Weights of a small image classifier: batches of 64.
Rows from block 7 of a small image classifier, named by matrix and row number. Rows with one number belong to one channel. Each number is 128 + 32 x the weight over its row's rms, rounded and kept within 0 to 255. All counts start at 0. Numbers have three digits each. After the name is the row's rms in percent of the matrix's.
After each channel's rows are labels from the 100 images, of 14976, where the channel reaches its highest value: "lies over" is the class under the peak. Only what is clearly more common there than usual is listed. The data: rendered dice on a table. In brackets: how many of the 100, against the usual share in percent.
# convs0: first 3x3 conv (model.blocks.7.convs.0.weight, 96x96x3x3, each kernel summed), inputs 0-47
# convs1: second 3x3 conv (model.blocks.7.convs.1.weight, 96x96x3x3, transposed, each kernel summed), outputs 0-47

convs0.69 088:200112130122106154124130134026113111131131069031130121146123101129100059144119134137131077090118154133118131106118122116124111110127119123122119
convs1.69 070:112139101150197121123141121139155139127131127120133130159188142124140067183136072110159124097131115128132120175116160133121124080122128101135116
lies over: die with one on top (59 vs 2.4)

convs0.13 119:104086052119155052115248107104137103128117138223118114111118156095155129113104116111131116131110125094176129168115091134115077128100154071141133
convs1.13 128:125128149101098136129134124106127255126131127218139122126122188125144199126130124133129134134153126146096127116119129127128136170089140125123122
lies over: die with one on top (25 vs 2.4)

convs0.58 116:124098072133126107127129069145141128113131122118115117101088111098127136138118112119113098124125131069028117103107111117098150105126136112105082
convs1.58 094:063151114151121137138127187133152125115118125131197161135140140126126032136134255128113161112144114139135114139107021136134144136107110127070102
lies over: die with one on top (45 vs 2.4); die with two on top (31 vs 2.4)

convs0.36 089:128128090134194121162144122163127123135158255117192127127088126069123127128128122118128122186124118114120144072128128129126122124202129128127135
convs1.36 102:165136128117117149128132064114128146162230123101118124129112130128240087118119143120175130087148125188132120128118075125181129122087110088109075
lies over: die with one on top (45 vs 2.4)

convs0.79 105:157131141112183135162237104117105126167132142103062124137135133137172123060136102105139084166103124129133128139141138137062140133184120133139137
convs1.79 094:133125144112158143017134121145139220146146126143148125132126132128157144023132153124174133138199137132100129128103067123168175114061116114107119
lies over: die with one on top (31 vs 2.4)

convs0.19 097:128072121135158111121133127146105091153114092124168115115089119124174129130116149125103107121130117100109114128108114124122132105147121121095119
convs1.19 106:108126131142186185072144123129126150115138127141118124116122131125160133121123096128148128106126127142125114130124000123150228127137122097103126
lies over: die with one on top (33 vs 2.4)

convs0.60 066:144125232125142130148134138109134128057138143192131135129146159131128086124132084134165116122107169135134172100135140157115096206102188159203134
convs1.60 076:120120068084130138124126107135065102138118123140106131116063189125131157120127000199112119122134129136157109132119120086138120118142126108108130
lies over: die with one on top (37 vs 2.4)

convs0.70 088:145125150139131123132123138172123127132146136151247124128129128132218158103124114118117134142158141163138124145125123126132144128171167125128111
convs1.70 065:131132135051107157127132109106129131088168120140097122128075123128125126083081115153129131138112113134083121113102085099156177107085110117110130
lies over: die with one on top (28 vs 2.4)

convs0.81 044:143120177195137109114122150137090124136128085148144115124117112126138142147123105139112137126155126243127124080113120117101120117178129155116117
convs1.81 095:103140048113112167113128114109164125128145144126127126126117000109158152132127136132165126174124082130089128156126128135164135125008125129115112
lies over: die with five on top (36 vs 2.4); die with six on top (30 vs 2.4)

convs0.59 084:149105136129137126137132138119117085108125115123124122119128119126083126255120154074130164128134118101121044125122118122097133109131110125114119
convs1.59 089:086144113212146143126126135131147124068144128131162153127216164141128091139122115147139144110120118133119135166127023128139136130112105082122104
lies over: die with one on top (30 vs 2.4); die with three on top (26 vs 2.4)

convs0.68 108:126121137140127118124130150128131122132127091134140121126120115131127127152119176134132149130127116139117100132115115107121171115147135116112115
convs1.68 070:113125087115124162125132105149192114116126129151169143202079175128143134142126167216125091092121121182144107145127056095157130128088121079121118
lies over: die with five on top (25 vs 2.4)

convs0.90 144:123144089120134122128150164149126131123104146108124119100137134120124148148134166118144113129039124000070153144126129136183145141118146132133115
convs1.90 111:114114105133153136067129124181137134139124138122124126116140125139141125156143088131126129000155120137134115133135157133118151136122111082069128
lies over: die with one on top (40 vs 2.4)

convs0.40 066:137130154133134132134182255153133131154142134107145134133133138134255255105137111126141134198126128177115135118135133135135130132130105130131140
convs1.40 116:115127007105124144123095107124125163080135156170136129128071053130131155126125124128142129088089099241124122129113153128114122114087110142124106
lies over: die with five on top (42 vs 2.4); die with three on top (27 vs 2.4)

convs0.78 160:108033131132135049120133183127117130135057136119139085122072114091131117148105148019087134130116133096122126127063071118051105106166133108095105
convs1.78 115:110135119158149134110125164155228127123129125135155127138127157128115123130133191134123133130135114137122122135107000130152212136122121127127132
lies over: die with one on top (34 vs 2.4)

convs0.51 114:146124250140111137129128156130128168166167119125178130124129124115137126133129128142130154127215128207140127117128128122138126123129130127129129
convs1.51 094:119139063127086128079129113191121095079132128107107135121119119125127143100101055129125127147116116129110123129126112125160133127120109133120123
lies over: die with five on top (29 vs 2.4); die with six on top (27 vs 2.4)